python train.py --train_examples=145000 --horizontal_flip=false --encoder_bias="all" --encoder_patch_size=[8, 8] --encoder_layers=12 --fusion="prefix" --decoder_activation="star_relu" --decoder_layer_scale_init=0.1 --shampoo_beta=0.95
Rows from block 6 of the image encoder, named by matrix and row number. Rows with one number belong to one attention dimension. Each number is 500 + 40 x the weight over its row's rms, rounded and kept within 0 to 999. All counts start at 0. Numbers have three digits each. After the name is the row's rms in percent of the matrix's.
# v: attention value (encoder.blocks.6.attn.v.weight, 384x384), inputs 64-127
# proj: attention output (encoder.blocks.6.attn.proj.weight, 384x384, transposed), outputs 64-127
v.134 093:500562500500432593500500500500500566410570441500500536424500500500500500572444500452553500500404424576415500500500500500439405500500500500500500500431500500435500500500500456500500500500500500
v.135 099:500500547416562500500550434500500417500578546440500500500500500500383500500500500500500500500500500500500555500600500500500500500500550614500563500500543500500459500500561500500500500459500500
v.136 087:500408500432500500500500500500452500500500500500500500602500500435500500500500367427457500365500500500500500500500428500500547500500500500500500500500500500500500500434500500572500555500500500
v.137 092:500500500500571500500500563500406500500555500500500500580500458500562500500500408500432500500500500500500500557500500446425500500435500500500500575500443500500500454500547500396500500500500500
v.138 099:425446542500549500500500454500547500500500500433500500500551500464554500500500500500500500426500434418500500500500500600500500456500500500500500500500500500352500456500548500500500450449500500
v.139 107:500570500500550500407438575500500542500459500424500415500456568536500500574500500500500500551500425429500500458500395500500500378464500500548548500500500500556500500433500565500443500437500500
v.140 094:500500388500500441500500500500418407500500500500597500500500460379549584500500500500500500500576580500500567500357500500588500446500500500500500500500568500500449500432500388393500500500500500
v.141 092:572500500500429500500500500500500500500500500500500548500500434500500543500500444500500500500500416500395500500500568604500555564500575576500418500500500427500394500500500500443500500571500500
v.142 096:545500554500500500500500500500460500500500500500500500500500440500500500500500500413500500500596500500500500500445450500574439500568500500500500500500574592500500500500403500500500500500500412
v.143 094:585500500500500500500500500550500405500616500500500500583552500443371562500562452427500500417500605447500627580500500402500500609500500422500500500437500546500500539500500500400543545500500500
v.144 095:500500500500500604500433428566555500557500500500500437404500614500500589500500500500370580500541419500416572439500500500532500500500500469500450460500602500500500500500500500500500500500500500
v.145 098:454500500561500621500444500500566500500500406430500554398500500500500500500500556500500500500500500431500500436500500557500418500544419500500500500578500541500500500446500500500500500500456500
v.146 098:500435383500500500465500500557553500500500500500500500500500559500500570500500500500421451584416500371500500500500500558500566500500500500500408500500500500500500500500500500500445500500500500
v.147 101:564500500500500547500578500500500500571568500500500564570500500549500500500500553500500500500500500500574457500500500500500600500500500500591500411410500500537500500442500544588500500500500500
v.148 092:500500446500500500500500500500581434439500500421500500500426500500500500500500500408500500500500500500500500500500500500601500567500500553575500568500500599500500500500500500500500500500622408
v.149 095:500500500500500500500500500441411590500607500500500500500500500500500500500500500500500465500500500500500500500500547500446500500500564500575500500500433500500500582500411500570500500500500500
v.150 092:500500500500500559570424500540500582500368546544500500438575500500500432500500500500500441392500500583500500383423500500500442576500545500552500500500500500419500433500433500500500500500500500
v.151 093:500500500500500441500500500640500500556500583500500500608500500425500500500500500500500500381500500444586500577559500500500430500500500401500448500500450500590380500500500500438500500500500427
v.152 098:500500500500500500500500500447500500558500500546500500500544500500500500438500500500500500500500500614555500500427500500500500500500500553500500549428500500500500500500500572500500500414410500
v.153 095:500500387549500500500500500500500500500500500500500500548574500500500500500419500500500500379500500500662549456442550547570561500500500500446500500500500437500572500500500500500536500500500465
v.154 093:590500500424500434617500587549572569500610500451500458500500500552500370500500500551500500457500500435599500500547451563500500500500444500500500500587500500500500416584500500579558500500573500
proj.134 090:572420500500574500500500500457442500500500500500500500500500420500500500426500594500445500500500500500500500538500500500500500500500444500541441500500500500542398388564500500599500500500500500
proj.135 098:500565500500541410500500617500500608556417451500500500500500500433567500436500500500500500500549500500500500500418500500500500500500500456500500467593500444403500445500500500500500500500500500
proj.136 084:500572500500500500500500651500500500500500500500500500500500500500640500500500541500500410500500500500500500500500593500500500500500500500500500551500500500500500500500500500500500500556500500
proj.137 087:457452500500500500500574500500500500500500447500500500405500500550500500500500500500432500500500500500500500500414500500598500568500579500500500500422500500500500500500500500560500500500582548
proj.138 092:500500450500388500500455500500500500500549500500500500429403500500568500406572500500500500500426500500500500500700500432560500500500500500500500500500500500500500500538500500459447580591500433
proj.139 089:500500500500500500500555397500500581500500500500500500545500500500500576500500500500500544500500500500500500402423500500500561500500410500387383449500500500390500500536500500442566500500500538
proj.140 096:500500500500500500500563583545500613500500500500541500500500500554500500500500500500398560500557500445455500500544433500570500500420554500382449500431500500500579500500462500560584500565500500
proj.141 097:500500623500500500500500500500500500464500500434500466500468500500500500563500549500437406500584602500565500500454500500526408422500435500500623500500500500500500500500425500500500500500547561
proj.142 098:500500424500500549500500569500500500500500500582500500500612500500500500500500500500552582546449479500500500500500500500500556500500500500401500500500500500435500500522584613401500584500500416
proj.143 091:411500500500500573500500500500559500467500500466500500500500500500500500442435500500500500563500590500500500447500500500500547500500500500500500500392500547500500500500545500500500500500500600
proj.144 083:500500500500500547500603500583500500500500428500500500607500410500598451500594500500500500500500500500500500500477500500500389559500500500500500500500500500500500500400500500500500500393500462
proj.145 097:613560500500560447556585500500500500569534500500608500500500500500500500500468563500500500500500576500410500500500500500500601500500603500500500500427610500500607500500413500500500553500448430
proj.146 090:500428500500500500524500559500500500500428440500428447462500500500500500500500500559576500500550399500500500616500500500500500500500500500500500500457500500438500500500570500581500500500500500
proj.147 095:500500500500446500601500443395500500500500500500500500500500500583500559500500392457500500500500500500473500500500500500562500500500428500500541500500500500628500500500500500421414500500500500
proj.148 093:500518500500500500500438500500392500500500500500500500500500459500500500516500500500500500500500609500500500500500500580500500500500413500500500500500500500500450500500522422500617500539500500
proj.149 094:446500500500500500442500463540543500500500500548500500500563389500500445500428500500500500500500500500500464500500550500500586583500500409500500425534500445561456448500547500500500500500500432
proj.150 089:574500500500500500435500500500500434500500500500400500444500500500500564500500599569446500500500444500500500500500435500500556500500500500462500500500500599566536500500500500500500500447460500
proj.151 085:452500500475500500551392500500500500500500500500500500500500500442500500500602500500432500500465500500598500500500500563500500500500500500391537500607437500500500500500500500500500500500500578
proj.152 095:583500500442500602500500500500399500589500500444404500430500500442500500500425566500547500500425500500384500500500450500500500500500500500500412452567500545377500500500500500500615500500535500
proj.153 085:500500547500500500564500500500500500544500500500500349500500600500439500500500500500500439530500500576500440500500500500424415500547500500604500473500500500500500500500500441500399500500500500
proj.154 082:500500500500500500500551500433500500389470500500500500500500500500500500500500500571435419610581500597412446500500500500500500500500500500500500536500500500458500500425380500500445500558500500